config.yaml
arch: "efficientnet"
model: "image classifier"
dataset: "rendered landscapes of hills, water and sky"
train_examples: 72500
image_size: 32
crop_scale_min: 0.8
horizontal_flip: false
targets: ["land", "light", "water"]
num_classes: [7, 4, 2]
norm: "batchnorm"
hidden_act: "silu"
drop_path: 0.2
depths: [2, 2, 4, 2]
kernel_size: 3
stem: "single"
expansion: 6
widths: [24, 48, 96, 192]
label_smoothing: 0.05
loss: "cross_entropy"
init: "kaiming_normal"
residual_init: "none"
optimizer: "adamw"
learning_rate: 0.0039
beta1: 0.9
beta2: 0.999
eps: 1e-10
max_grad_norm: 0.5
sam_rho: 0.05
max_steps: 6500
batch_size: 128
epochs: 11.5
lr_schedule: "poly"
final_lr_fraction: 0.1
warmup_steps: 130
weight_decay: 0.07
Rows from block 7, named by matrix and row number. Each number is 200 + 30 x the weight over its row's rms, rounded and kept within 0 to 999. All counts start at 0. After the name is the row's rms in percent of the matrix's.
# convs2: project pointwise conv (model.blocks.7.convs.2.weight, 96x576x1x1), inputs 415-497
convs2.7,097,199,208,179,178,234,188,200,160,164,189,189,225,198,200,188,196,218,171,211,231,159,207,204,173,163,223,223,149,188,216,214,143,179,189,183,218,172,209,189,191,202,215,192,150,198,220,213,186,183,187,198,172,193,217,190,185,182,188,190,224,215,203,158,187,160,268,192,193,302,202,167,167,189,199,166,194,272,199,222,200,219,161,179
convs2.8,103,199,217,194,250,186,179,192,170,199,187,205,154,218,178,246,189,167,219,143,204,185,165,197,153,216,144,171,237,206,177,178,164,182,266,201,201,173,252,217,225,216,146,178,178,241,219,97,205,186,192,168,198,190,136,213,214,186,209,164,240,183,178,243,159,211,167,187,136,178,222,167,222,225,202,189,210,173,223,199,188,191,179,179
convs2.9,099,174,243,248,199,169,271,204,187,212,156,179,230,207,171,185,230,187,217,199,181,211,212,227,192,176,210,192,297,223,166,207,183,184,178,245,214,242,155,232,235,171,201,264,217,206,226,141,213,231,219,218,211,209,187,231,218,191,178,198,216,227,188,265,245,254,191,251,193,195,204,175,216,187,218,184,205,219,231,203,169,207,186,230
convs2.10,103,219,180,156,163,173,215,193,203,245,224,193,208,212,148,202,224,200,159,131,153,251,174,189,177,258,211,232,279,226,220,200,182,211,198,207,184,239,179,233,197,149,154,202,216,212,223,179,220,216,259,213,192,210,259,181,204,207,218,209,239,222,175,254,210,207,170,250,219,147,221,212,205,159,206,207,164,224,232,162,177,245,200,211
convs2.11,103,185,140,254,212,219,226,219,178,228,178,210,226,199,236,205,182,191,213,201,256,173,208,182,192,188,201,175,169,188,182,202,217,128,216,218,243,213,171,234,195,189,216,160,249,225,184,176,179,252,226,202,235,218,257,204,247,193,200,256,195,190,204,223,190,191,214,213,244,232,137,199,173,170,183,152,189,217,176,195,184,222,233,203
convs2.12,099,167,191,209,247,193,178,212,226,153,189,158,150,274,175,234,179,162,238,205,316,160,192,193,218,229,218,231,245,222,186,163,222,236,243,175,177,191,202,179,219,196,185,147,195,266,204,192,234,169,213,196,199,192,157,202,215,231,196,224,173,168,239,239,142,257,170,203,180,226,202,208,195,232,186,207,186,198,187,194,203,216,234,253
convs2.13,111,216,221,226,184,137,241,169,188,209,230,192,279,168,281,151,234,191,168,209,165,221,165,200,204,179,146,156,213,228,173,193,198,213,201,170,205,153,241,181,190,196,264,182,161,203,180,213,206,159,200,119,169,204,135,193,174,216,229,190,221,164,186,176,260,186,194,163,176,153,197,141,208,227,156,222,249,76,191,205,165,200,220,203
convs2.14,102,215,174,244,195,176,194,174,201,238,251,169,227,257,160,167,175,192,243,184,167,218,253,177,197,189,193,189,157,187,186,173,167,215,233,170,213,225,165,220,258,195,240,199,167,203,206,145,213,226,184,145,193,169,169,185,201,185,208,187,226,193,186,207,206,216,167,208,188,159,197,208,192,204,217,203,174,170,241,206,176,185,199,164
convs2.15,107,168,220,183,208,182,226,147,203,233,245,188,180,254,183,190,180,137,227,203,261,229,185,193,190,175,158,180,169,223,217,217,165,167,202,181,159,157,203,183,204,222,186,157,189,213,206,257,223,160,187,172,239,166,188,182,176,206,154,200,156,178,171,242,193,210,166,195,214,212,161,169,198,185,183,236,171,211,197,211,215,204,261,177
convs2.16,090,212,211,239,234,222,191,229,206,197,241,161,208,208,260,211,171,210,208,164,268,205,155,194,180,217,187,200,200,159,186,193,204,171,278,177,170,232,242,223,201,183,219,193,198,166,179,169,135,191,205,219,217,195,192,184,218,185,191,195,220,201,209,228,195,163,179,177,186,232,194,242,207,208,204,178,185,223,218,179,234,178,192,197
convs2.17,105,178,175,143,235,167,174,228,212,204,223,194,207,235,162,259,230,161,175,170,166,270,154,184,231,254,244,193,274,216,191,190,155,228,206,206,220,160,174,162,214,176,215,157,235,209,187,169,208,178,233,180,169,221,179,193,272,182,231,200,229,156,178,237,158,204,189,172,185,149,210,199,164,211,229,179,207,208,224,180,174,250,135,198
convs2.18,098,218,218,186,162,228,171,172,173,229,145,190,228,237,188,196,149,217,161,190,226,145,204,189,164,171,229,195,160,227,183,177,232,212,176,201,238,263,221,183,232,187,239,228,247,258,171,215,255,229,213,199,247,136,218,195,187,194,177,171,227,217,189,141,174,147,247,197,260,270,198,165,173,236,210,199,183,226,182,228,229,178,192,185
convs2.19,102,216,179,183,197,179,212,177,185,167,211,184,223,147,270,178,201,235,182,172,196,153,187,219,205,119,164,145,139,204,189,178,173,229,224,233,223,162,199,202,215,288,220,198,219,163,218,254,165,195,163,204,204,202,234,221,189,162,178,181,213,170,204,192,206,136,234,168,221,204,161,152,193,206,184,186,225,185,184,232,203,180,185,171
convs2.20,106,220,147,192,162,144,216,204,220,238,225,213,206,193,192,175,134,212,145,200,161,158,212,161,209,174,222,182,148,204,204,200,156,207,231,173,167,160,169,149,193,218,212,165,134,178,191,215,180,175,193,183,147,242,181,188,231,193,222,197,266,152,194,187,189,203,235,183,183,174,234,211,226,188,206,148,226,219,203,224,164,231,194,197
convs2.21,102,196,173,193,167,157,256,205,264,191,192,219,198,224,199,182,207,250,218,237,153,250,216,183,206,204,203,201,226,210,240,207,236,192,251,239,225,207,133,217,196,194,171,206,195,207,222,201,205,195,210,199,202,227,198,225,196,256,191,201,180,233,261,244,280,194,225,241,205,136,232,197,153,230,193,150,177,194,222,246,207,241,256,254
convs2.22,093,199,197,156,149,214,178,201,180,224,188,166,185,217,148,151,195,186,173,130,193,119,197,205,202,167,203,174,182,190,180,208,164,232,180,216,230,204,192,244,234,226,184,276,159,250,236,237,180,187,198,239,174,241,192,203,182,136,208,161,179,236,165,191,234,153,232,218,156,275,196,184,197,176,185,206,204,233,223,145,210,226,155,206
convs2.23,106,197,217,169,205,240,169,147,184,180,177,194,232,241,179,209,177,218,247,169,232,132,224,214,196,119,187,199,201,236,165,198,134,222,195,192,234,163,193,161,221,203,169,175,151,257,193,271,212,195,201,172,188,199,169,166,186,200,147,154,173,226,162,145,244,221,197,170,224,253,190,163,209,227,212,225,218,207,234,200,213,169,231,169
convs2.24,100,223,232,250,224,199,199,212,210,216,209,212,174,201,207,174,172,196,211,196,247,231,130,256,209,251,175,216,201,164,156,213,198,223,251,125,184,191,205,174,240,252,188,134,195,207,215,208,200,120,221,254,194,168,207,220,145,188,224,189,177,185,187,213,184,160,183,126,179,162,153,224,205,235,191,193,174,190,177,178,246,179,213,194
convs2.25,099,166,215,224,162,234,186,170,187,188,224,198,175,178,136,158,161,199,229,230,185,168,233,197,228,225,210,203,212,229,229,218,243,214,221,192,212,250,189,240,223,185,147,223,166,199,178,159,248,248,224,178,193,183,246,208,182,212,206,197,201,207,219,206,187,248,237,215,227,281,228,235,233,211,206,165,168,259,175,246,145,183,220,195
convs2.26,098,238,201,142,180,224,187,186,208,202,179,210,210,188,147,150,191,211,215,241,215,228,217,190,226,196,204,212,176,189,203,215,209,174,211,173,164,195,161,201,186,185,207,197,185,181,206,254,158,176,181,236,211,196,265,190,187,179,146,201,188,257,197,222,179,219,238,193,202,209,225,216,189,220,220,135,197,245,195,249,224,186,189,168
convs2.27,102,182,226,156,204,234,198,189,186,159,236,171,175,260,134,213,203,169,208,184,237,198,166,233,196,201,205,195,173,184,201,171,188,208,216,204,179,182,256,191,205,225,178,188,241,236,214,134,177,204,203,233,194,205,177,211,190,203,200,219,177,224,189,246,145,225,119,219,192,242,211,213,210,224,226,215,169,229,195,198,211,188,202,179
convs2.28,105,173,176,212,190,224,244,171,203,173,194,207,254,154,145,173,131,174,275,209,234,178,202,229,220,192,208,204,224,195,229,199,222,185,234,189,211,192,116,238,256,220,239,202,191,241,189,219,227,223,216,189,208,230,236,201,187,185,187,214,182,242,177,251,204,196,252,211,219,206,170,202,185,201,207,160,210,203,214,242,171,208,222,224
convs2.29,106,200,194,150,169,197,216,229,163,223,242,204,183,240,151,162,232,223,202,183,198,244,216,194,185,220,192,267,202,241,197,174,181,210,150,168,215,201,197,187,209,227,184,194,211,263,211,197,237,260,225,204,177,201,207,233,174,229,225,206,181,250,217,279,191,260,161,262,185,245,193,238,151,190,255,183,160,179,223,217,192,188,218,210
convs2.30,093,198,230,191,209,172,258,213,231,174,214,188,146,258,157,193,245,152,220,211,202,207,177,203,245,246,197,198,238,211,204,191,227,167,164,247,181,232,193,235,212,167,168,218,162,207,198,143,197,149,182,182,225,203,101,168,238,228,205,194,162,181,225,215,260,231,214,202,231,167,241,173,216,168,173,172,208,175,201,173,176,207,183,225
convs2.31,101,180,144,224,219,230,205,177,253,147,231,219,263,222,217,198,169,206,217,215,222,194,214,163,218,213,193,202,143,160,230,219,214,218,232,168,140,202,217,159,250,209,288,133,168,168,177,252,162,214,179,157,197,248,225,212,208,140,204,204,193,150,204,215,156,207,235,189,172,196,183,190,185,170,225,185,217,195,213,204,176,213,235,175
convs2.32,094,236,200,252,211,175,168,251,218,249,161,237,152,218,227,194,149,226,176,165,218,241,177,185,209,253,171,222,198,205,229,178,232,192,240,148,159,173,217,198,178,201,186,160,195,214,208,153,176,233,203,233,190,183,223,247,161,170,237,182,257,168,170,182,156,199,163,192,200,133,213,224,183,202,169,172,162,191,195,130,225,215,163,166
convs2.33,098,221,200,179,185,168,203,198,162,247,145,135,137,192,217,217,170,192,143,163,132,141,181,184,185,177,171,176,187,198,233,204,164,177,251,202,196,175,236,231,231,206,237,201,171,213,193,179,183,160,219,191,180,239,171,192,239,166,237,189,218,212,175,163,191,164,234,229,206,175,207,180,237,210,194,194,172,193,231,170,192,209,140,187
convs2.34,092,199,209,168,182,220,221,183,152,170,172,185,197,181,172,186,197,200,160,197,160,169,147,211,171,191,172,195,183,218,211,214,222,198,187,170,211,221,194,236,216,216,198,205,215,222,157,260,210,193,211,184,190,219,189,205,219,257,164,217,200,226,236,160,208,163,209,202,233,274,182,185,172,219,224,225,195,195,227,194,196,201,163,252
convs2.35,104,183,196,234,239,230,230,226,203,209,198,237,233,229,178,195,242,185,238,236,212,244,202,226,229,241,240,154,202,196,257,222,193,184,141,213,174,194,228,222,169,185,213,220,260,255,195,158,225,237,187,255,229,226,151,231,219,201,239,232,183,175,222,258,171,199,152,197,188,205,179,238,179,195,213,212,194,186,150,230,202,215,221,236
convs2.36,098,232,195,218,268,217,206,185,184,161,171,215,204,179,136,199,208,204,216,160,148,181,279,181,201,194,174,206,227,181,164,228,186,220,209,251,209,166,195,200,234,191,174,212,175,200,175,160,219,223,185,186,216,178,152,222,167,189,196,215,243,220,216,187,210,207,223,191,228,215,210,205,196,190,196,175,214,232,209,198,199,209,159,237
convs2.37,098,166,183,227,169,183,206,163,220,238,218,153,216,201,204,206,207,174,221,220,195,199,245,218,220,181,215,222,219,204,208,198,228,189,199,214,154,240,178,236,189,148,200,229,176,198,197,245,174,157,184,134,144,213,215,155,264,227,184,170,189,226,231,162,239,219,198,232,183,227,191,172,216,171,233,216,209,182,218,225,179,201,218,184
convs2.38,099,199,239,238,255,248,166,205,229,157,116,244,222,277,198,197,157,213,206,214,238,119,244,208,164,121,145,222,126,222,161,232,229,226,195,185,206,185,217,132,208,182,209,170,175,222,176,254,162,192,168,233,216,179,222,261,233,195,197,184,202,184,194,172,237,141,244,193,231,227,180,184,199,229,224,232,185,226,206,210,206,166,169,179
convs2.39,096,186,191,173,201,158,223,181,213,202,224,166,234,150,170,195,163,246,129,235,166,209,175,155,185,190,205,200,175,163,217,216,168,235,243,210,216,221,250,224,187,189,216,208,168,149,207,257,142,208,170,193,153,219,166,211,210,174,222,208,239,201,191,158,202,207,216,201,162,192,221,234,190,190,169,166,206,205,207,213,181,217,153,189
convs2.40,102,168,215,178,224,241,209,194,222,196,184,191,320,224,207,218,236,183,177,195,186,216,165,152,194,260,193,148,173,202,173,220,200,191,171,230,242,192,204,186,240,137,221,179,186,220,149,210,225,203,196,242,217,180,159,200,236,190,203,214,232,157,201,251,240,222,217,243,166,158,207,232,150,187,221,190,185,153,208,197,208,243,230,192
convs2.41,089,177,193,182,212,200,198,232,181,222,189,178,222,235,207,209,214,236,256,130,268,202,166,223,153,209,186,240,202,205,137,195,140,177,214,210,241,198,211,186,191,195,159,164,191,214,202,230,173,235,230,247,197,157,255,210,177,148,204,213,163,209,144,183,154,198,228,210,203,236,185,165,155,158,192,187,192,267,209,213,193,229,188,244
convs2.42,102,219,168,141,219,210,169,133,239,164,181,208,157,188,172,224,223,206,162,164,199,244,189,224,190,213,192,218,220,199,204,197,180,187,204,188,180,187,189,202,198,230,134,221,185,177,255,175,154,143,216,230,207,192,183,182,172,203,190,164,163,190,195,154,194,181,173,169,206,186,183,245,207,236,252,294,231,236,205,195,226,173,190,172
convs2.43,102,215,184,254,200,214,184,213,180,225,196,230,167,164,177,199,249,255,258,192,174,158,251,213,177,187,231,283,170,165,188,240,193,180,180,216,166,177,209,209,169,247,153,205,185,190,202,198,171,285,168,233,159,200,248,219,180,176,187,224,212,233,203,211,150,176,202,228,183,192,180,213,177,129,158,213,187,217,166,194,212,184,177,221
convs2.44,102,193,233,138,218,272,197,201,174,194,188,209,208,247,116,183,257,198,180,202,186,176,216,162,177,198,194,205,182,209,263,204,187,187,163,260,238,202,234,203,215,180,152,208,201,211,199,181,181,246,200,216,227,202,203,209,213,187,168,224,260,193,245,248,160,193,245,233,194,247,204,229,168,214,205,166,181,254,174,208,223,203,185,236
convs2.45,103,215,205,117,189,201,252,234,163,185,197,173,192,189,200,173,221,246,191,228,184,152,114,188,173,171,191,194,232,202,252,238,183,157,230,208,222,253,207,203,252,228,255,238,207,208,204,177,216,222,205,200,228,190,247,272,146,220,170,210,209,204,204,195,217,229,217,208,230,246,204,141,176,212,184,149,196,258,204,204,205,226,184,238
convs2.46,108,201,195,195,201,210,204,191,216,212,217,195,166,218,187,193,175,172,265,208,249,237,173,197,239,198,190,191,183,190,163,167,227,180,234,139,190,215,160,186,205,235,179,151,219,204,219,147,181,152,219,199,193,203,167,211,254,226,186,192,153,195,216,225,173,223,196,194,198,223,179,184,220,188,195,181,175,195,171,192,237,201,274,147
convs2.47,109,239,184,236,224,215,198,186,210,221,164,199,200,194,241,239,204,211,216,204,190,226,221,219,268,243,185,217,243,227,132,199,185,202,206,224,195,132,182,234,192,212,160,178,207,227,250,142,222,221,206,203,197,188,143,209,196,218,216,226,212,213,188,219,190,187,135,172,150,153,187,171,178,214,148,200,195,143,211,212,228,184,224,217
convs2.48,107,234,205,228,245,217,167,188,226,186,226,201,153,160,201,209,175,223,181,231,239,134,286,160,175,212,210,212,170,198,270,216,275,170,201,219,243,243,268,210,174,200,128,223,208,154,153,228,161,216,213,231,184,223,274,252,239,189,217,229,251,217,220,172,161,194,225,251,226,251,204,266,218,177,181,208,203,297,197,272,186,223,189,261
convs2.49,107,182,231,274,189,217,216,190,167,209,261,226,175,229,202,176,181,157,262,277,201,175,228,188,216,167,204,191,189,183,213,153,229,136,204,139,165,183,224,149,197,202,174,177,193,182,157,196,207,173,209,219,199,184,189,185,203,201,170,163,176,143,228,267,195,253,188,166,177,233,186,209,241,146,197,222,155,205,181,233,198,212,251,167
convs2.50,098,177,199,167,208,181,244,224,256,199,230,195,248,175,211,207,240,195,250,218,185,253,212,227,233,212,228,167,221,158,166,204,172,212,203,206,153,190,219,192,194,170,233,227,189,210,207,177,207,163,209,166,192,218,136,164,193,183,187,173,178,212,174,156,235,236,208,182,225,150,200,194,244,205,186,202,220,131,175,223,193,216,232,202
convs2.51,099,212,210,207,216,181,213,220,238,192,193,233,158,140,179,157,184,179,183,208,227,210,151,171,207,206,174,181,231,210,152,196,194,190,196,170,168,148,99,147,176,204,181,168,198,181,190,171,211,153,208,221,163,195,183,176,184,247,230,176,125,203,197,141,242,183,182,145,202,151,243,235,181,215,181,212,182,155,165,209,214,215,174,197
convs2.52,095,201,187,197,232,244,209,224,151,175,213,172,211,219,210,230,231,152,251,168,242,157,208,243,186,160,183,201,216,225,163,177,175,138,207,215,246,200,185,242,226,175,165,230,153,252,204,188,210,250,225,176,228,200,244,190,202,198,185,215,182,151,189,289,194,207,222,209,230,252,171,162,186,131,204,207,207,245,190,161,135,200,196,230
convs2.53,108,206,178,183,195,154,245,211,253,210,195,162,167,153,239,236,260,196,187,189,159,259,144,191,206,274,226,171,235,216,190,176,180,201,187,240,241,200,163,233,184,193,162,246,239,151,266,175,230,210,214,232,237,245,226,202,194,207,220,253,182,213,207,243,218,179,153,239,178,114,246,233,183,204,162,189,218,162,181,181,199,202,172,237
convs2.54,094,214,193,280,194,180,230,231,175,229,162,235,213,116,144,208,163,238,206,225,197,209,236,213,188,195,253,210,206,198,236,214,238,190,199,216,203,274,99,235,182,129,176,232,217,157,203,217,210,237,232,237,176,194,247,214,220,222,256,181,250,251,224,213,181,192,246,208,190,175,181,222,173,151,204,181,181,242,181,206,159,247,171,226
convs2.55,097,154,182,187,180,245,191,185,215,180,286,179,202,161,205,182,216,182,230,221,218,254,166,224,207,248,204,166,194,205,193,156,224,143,161,212,218,192,221,234,175,219,194,192,218,172,223,231,242,191,190,207,229,177,173,187,110,200,149,176,140,219,200,233,195,231,173,195,189,200,241,190,184,217,227,239,230,179,176,261,196,195,258,191
convs2.56,107,108,217,172,203,197,209,199,219,193,186,190,205,144,168,149,237,183,217,187,189,228,194,181,209,231,209,197,230,177,214,208,208,156,167,207,240,207,182,227,250,219,233,197,173,241,187,162,184,196,213,232,220,208,214,186,267,172,175,181,170,206,185,295,203,223,197,196,158,206,164,250,193,205,227,178,169,186,189,173,201,215,250,203
convs2.57,096,172,203,194,187,214,226,171,217,170,243,184,209,183,206,210,216,223,213,242,198,182,237,274,196,149,203,188,192,199,216,191,235,222,186,196,197,210,197,202,166,200,210,224,197,137,188,247,197,175,198,203,177,257,221,186,224,239,165,156,169,201,238,177,242,242,240,206,201,207,222,196,226,228,240,157,257,185,195,261,178,195,225,206
convs2.58,097,179,176,190,215,236,186,249,200,190,199,256,189,194,238,177,179,239,221,223,280,163,214,270,208,182,201,255,182,175,178,224,224,218,197,133,143,273,174,178,210,162,266,152,213,260,193,291,214,177,189,174,193,149,218,191,200,213,138,228,210,211,212,185,181,187,254,188,238,218,193,196,203,202,214,188,201,197,220,203,209,187,264,217
convs2.59,093,212,189,188,257,171,171,209,163,206,178,154,203,220,225,244,172,220,216,179,232,181,208,202,158,196,145,223,162,224,146,211,187,191,205,166,175,200,215,208,193,192,255,174,170,255,195,216,254,190,232,190,168,168,222,202,207,223,199,231,229,257,197,186,178,110,187,203,217,248,201,168,174,170,212,178,182,217,219,212,210,196,197,232
convs2.60,099,175,219,166,246,199,174,180,197,176,218,175,192,212,274,183,230,128,222,188,234,175,131,259,257,185,181,203,216,194,201,190,217,211,192,162,153,192,234,234,178,211,265,214,187,211,195,151,217,130,178,177,235,117,169,196,164,187,185,182,129,161,174,209,195,188,166,163,184,209,216,158,193,198,218,196,216,188,165,227,193,194,263,131
convs2.61,099,206,207,140,218,165,194,213,268,181,171,196,219,218,165,219,232,199,176,195,190,220,217,181,255,180,211,157,189,217,206,219,229,212,207,206,239,171,188,190,181,168,274,182,228,180,188,210,182,185,161,177,222,215,218,202,224,200,166,176,230,154,198,178,219,222,190,172,144,180,212,202,212,256,220,186,207,195,205,222,188,216,245,156
convs2.62,109,233,183,233,163,237,196,232,116,218,153,205,178,171,194,180,191,203,222,195,228,135,196,227,168,134,167,214,162,231,260,175,234,174,207,215,157,257,192,200,185,191,182,202,271,182,204,242,199,242,210,163,225,187,252,205,187,172,158,172,200,239,177,165,229,169,282,202,260,201,178,167,198,181,171,183,173,253,201,177,209,191,211,191
convs2.63,094,204,208,231,245,158,211,167,260,203,190,214,170,175,217,192,226,182,214,169,198,250,181,205,218,254,218,219,266,194,151,169,185,187,188,156,166,183,167,166,133,198,183,166,203,158,245,115,148,143,212,209,210,150,161,181,209,184,232,206,154,166,150,229,182,177,154,170,175,159,171,179,197,175,210,214,200,147,188,184,172,186,232,147
convs2.64,101,154,200,191,159,159,220,225,240,295,152,170,212,253,254,206,248,192,202,188,215,232,186,196,175,262,172,192,188,201,167,173,185,174,183,226,192,184,190,216,195,180,138,184,188,208,216,239,185,136,222,230,210,190,227,159,191,227,202,206,164,174,200,221,212,195,249,205,192,187,209,151,160,156,186,183,217,201,236,155,198,192,212,193
convs2.65,105,215,148,252,188,174,247,231,229,227,214,203,208,156,246,180,161,243,186,222,198,289,139,250,187,262,196,232,243,184,198,210,212,214,205,225,182,198,140,241,191,190,162,205,230,196,251,192,188,182,191,201,217,205,176,202,182,235,228,190,171,203,213,174,258,233,160,187,188,94,215,251,210,189,172,194,197,135,173,193,224,199,196,220
convs2.66,088,183,220,191,166,189,206,210,238,225,205,196,190,189,199,228,223,194,201,213,159,240,237,201,189,204,214,191,207,244,208,199,242,198,190,266,244,179,198,234,245,252,189,207,165,211,207,239,246,208,216,209,196,209,219,210,186,207,237,199,142,223,224,241,255,216,167,213,166,176,205,179,213,192,169,214,239,154,183,226,200,201,182,249
convs2.67,101,178,189,209,168,255,161,195,201,191,198,241,212,200,138,197,211,171,240,228,174,148,188,210,188,164,233,213,186,188,90,230,208,208,177,169,223,151,217,193,250,225,197,195,165,231,184,191,200,215,179,249,207,196,198,213,199,200,183,219,157,200,210,225,157,184,231,199,166,225,242,212,194,227,185,168,177,209,179,187,198,179,209,209
convs2.68,098,187,209,181,234,133,193,187,245,190,203,172,230,218,211,168,211,175,199,175,187,243,182,218,228,224,210,197,287,211,184,201,193,192,141,191,210,173,219,176,161,198,166,179,171,209,209,170,204,139,208,201,153,215,146,197,183,236,285,234,178,191,186,206,202,203,203,189,155,173,167,154,199,167,207,242,212,164,241,181,208,234,216,242
convs2.69,106,235,237,223,221,166,213,202,216,233,171,215,162,192,227,214,216,196,209,184,168,259,185,225,190,289,204,175,231,217,159,194,221,191,182,231,221,160,195,263,201,192,180,205,240,194,233,155,195,256,212,212,226,200,216,214,217,181,248,211,214,203,198,264,214,155,190,222,150,119,211,203,206,183,123,183,158,161,189,200,182,249,230,231
convs2.70,099,154,223,184,200,231,211,217,156,199,193,216,181,190,191,208,224,228,189,240,241,171,235,212,198,249,236,222,235,211,264,182,257,195,184,213,200,250,145,216,184,186,168,219,229,185,256,233,216,188,190,184,212,200,236,225,185,200,161,227,225,216,194,210,181,235,245,234,274,232,225,219,180,139,223,126,156,239,173,239,179,194,215,231
convs2.71,099,244,193,239,181,140,214,235,246,242,233,177,158,206,197,223,160,193,153,168,187,175,202,171,195,190,212,200,208,188,201,215,221,248,196,234,218,233,194,216,223,202,187,202,180,237,216,145,211,215,207,224,210,207,178,217,206,207,235,234,249,187,191,238,256,229,196,227,184,134,217,234,199,224,172,194,223,161,200,147,208,224,167,221
convs2.72,088,171,196,264,194,201,211,202,132,202,240,221,222,214,130,123,205,200,279,201,212,206,219,227,238,194,222,226,197,181,159,171,135,187,177,209,197,200,145,184,217,183,201,149,209,188,220,217,173,177,194,158,166,203,182,191,215,187,203,188,144,213,153,216,199,216,257,205,216,143,192,196,213,134,165,177,163,193,243,240,201,186,238,186
convs2.73,110,186,209,149,176,214,231,221,209,209,156,215,194,182,180,157,183,214,211,227,186,151,169,204,185,191,175,201,202,193,194,197,236,165,182,219,215,204,145,258,230,229,199,195,208,188,220,236,207,240,222,235,199,222,254,235,209,184,221,228,178,248,222,234,228,178,264,264,202,195,242,221,168,200,178,180,163,219,176,221,221,191,213,250
convs2.74,094,218,244,197,205,239,191,240,180,202,180,219,177,222,123,194,166,260,142,227,213,204,215,199,116,200,241,237,200,229,212,195,233,181,219,201,199,237,226,192,200,183,221,204,209,160,222,189,234,213,227,227,186,169,247,218,162,263,175,210,219,231,263,193,179,175,207,197,224,270,234,231,172,243,224,158,131,228,211,228,247,206,231,231
convs2.75,106,189,219,165,206,161,209,194,227,222,206,198,237,243,239,222,213,168,165,219,187,239,232,167,202,155,269,168,194,180,239,210,204,255,220,198,214,172,182,170,173,195,194,161,218,181,171,199,192,198,152,182,192,243,212,204,206,215,182,209,199,150,211,180,213,250,215,186,170,129,222,209,195,175,194,178,241,203,222,211,184,235,258,177
convs2.76,102,222,226,202,250,202,174,134,182,114,165,221,239,171,204,252,160,187,166,217,233,225,232,242,202,160,210,217,182,204,164,231,217,224,211,196,170,201,216,189,182,188,191,238,209,156,216,244,183,206,146,171,211,200,181,182,139,224,171,175,213,254,203,123,205,151,148,203,206,226,184,186,249,296,247,230,248,208,199,209,271,195,200,188
convs2.77,097,224,173,242,214,189,193,168,231,253,178,209,203,155,186,229,229,233,162,171,189,251,177,189,184,220,186,199,209,200,193,181,204,251,214,251,256,212,203,207,194,199,150,164,214,193,202,213,196,230,230,252,186,221,274,245,193,170,295,230,223,198,191,215,203,206,195,212,193,174,207,232,212,188,160,199,183,173,182,196,186,228,142,211
convs2.78,095,201,191,184,190,140,205,248,222,189,205,208,165,210,246,154,192,217,212,208,238,204,162,201,156,174,191,242,221,221,145,226,208,148,183,141,199,217,241,144,181,231,214,162,205,215,198,249,184,169,204,189,190,214,221,214,191,242,224,195,198,254,250,212,203,230,167,177,174,145,200,215,159,160,178,244,268,225,215,206,244,190,208,207
convs2.79,102,172,189,201,204,187,204,217,172,201,223,181,143,170,132,192,191,174,230,209,208,209,218,166,150,238,200,179,199,185,225,222,233,158,189,231,194,210,228,252,201,223,131,187,211,186,188,182,171,197,188,231,185,231,218,216,281,204,200,234,207,189,236,224,164,190,230,227,211,139,186,247,222,194,193,160,143,230,202,189,186,229,187,284
convs2.80,095,240,213,283,202,247,210,230,158,202,228,230,263,239,210,193,164,210,247,219,186,179,211,166,210,200,213,213,222,195,190,227,268,207,207,185,195,204,221,182,196,133,235,143,206,211,172,164,226,282,213,199,196,225,184,238,223,191,175,232,279,202,221,213,201,202,262,228,204,229,187,221,181,194,183,162,163,221,214,212,161,245,206,192
convs2.81,097,210,232,247,183,269,170,169,220,200,224,217,184,154,198,181,204,204,185,233,199,237,194,237,261,205,180,192,195,235,185,189,269,246,179,163,168,158,218,153,236,192,175,184,214,199,195,176,206,242,251,228,184,160,231,180,115,235,206,153,228,212,212,213,217,126,205,162,185,179,230,216,189,254,233,226,166,176,163,215,212,190,212,185
convs2.82,096,198,198,223,225,211,184,208,214,209,139,195,266,186,123,224,188,171,215,166,217,160,212,186,180,185,185,144,218,233,270,173,193,187,175,228,116,228,176,203,150,156,141,213,264,184,192,157,195,168,194,215,217,217,201,191,209,243,168,196,177,215,208,161,180,171,217,194,254,192,182,172,208,181,226,188,164,274,203,198,200,212,188,223
convs2.83,097,214,201,213,226,251,170,242,168,187,131,211,169,205,115,171,251,202,243,189,206,138,240,227,160,158,209,200,146,171,162,212,160,177,200,193,224,175,188,204,188,193,222,206,182,197,158,209,164,209,202,220,179,149,207,202,214,174,140,202,197,246,166,174,160,203,278,197,211,249,219,208,243,203,219,172,204,280,177,220,152,188,137,160
convs2.84,099,214,182,177,171,225,217,255,176,173,169,227,198,222,231,214,169,178,212,173,232,186,139,232,258,206,158,227,179,203,144,223,213,212,209,153,156,196,202,174,220,218,224,180,204,237,185,229,228,233,253,175,201,151,176,209,161,212,147,232,175,237,196,179,205,156,153,209,213,191,216,218,161,237,208,208,216,167,192,191,220,209,140,241
convs2.85,093,227,227,200,210,148,194,227,245,190,166,210,156,168,240,204,179,156,197,149,188,211,154,220,191,220,144,210,226,210,204,178,244,159,204,210,225,220,250,162,195,252,167,219,191,203,229,158,191,202,178,257,188,166,190,201,173,157,229,159,219,190,178,234,236,173,158,197,138,141,237,171,210,213,175,204,227,182,213,169,225,177,203,176
convs2.86,102,197,214,150,127,176,212,169,222,248,231,167,203,191,170,143,211,202,128,176,179,269,184,153,185,238,183,191,190,168,221,212,161,214,200,186,168,183,229,178,233,177,233,166,203,154,191,167,208,143,205,224,192,211,200,210,205,184,210,201,193,160,189,251,214,199,221,185,178,159,196,240,183,225,185,197,131,186,207,200,198,200,213,172
convs2.87,100,153,198,143,228,186,208,169,188,146,186,201,171,150,164,205,174,209,186,152,221,155,192,223,225,192,200,169,204,250,211,207,174,241,209,192,168,194,214,217,230,251,201,212,209,236,163,225,209,203,204,197,223,186,204,187,241,191,206,232,245,172,183,194,212,207,208,214,218,216,194,191,199,149,264,240,208,241,206,195,198,254,218,166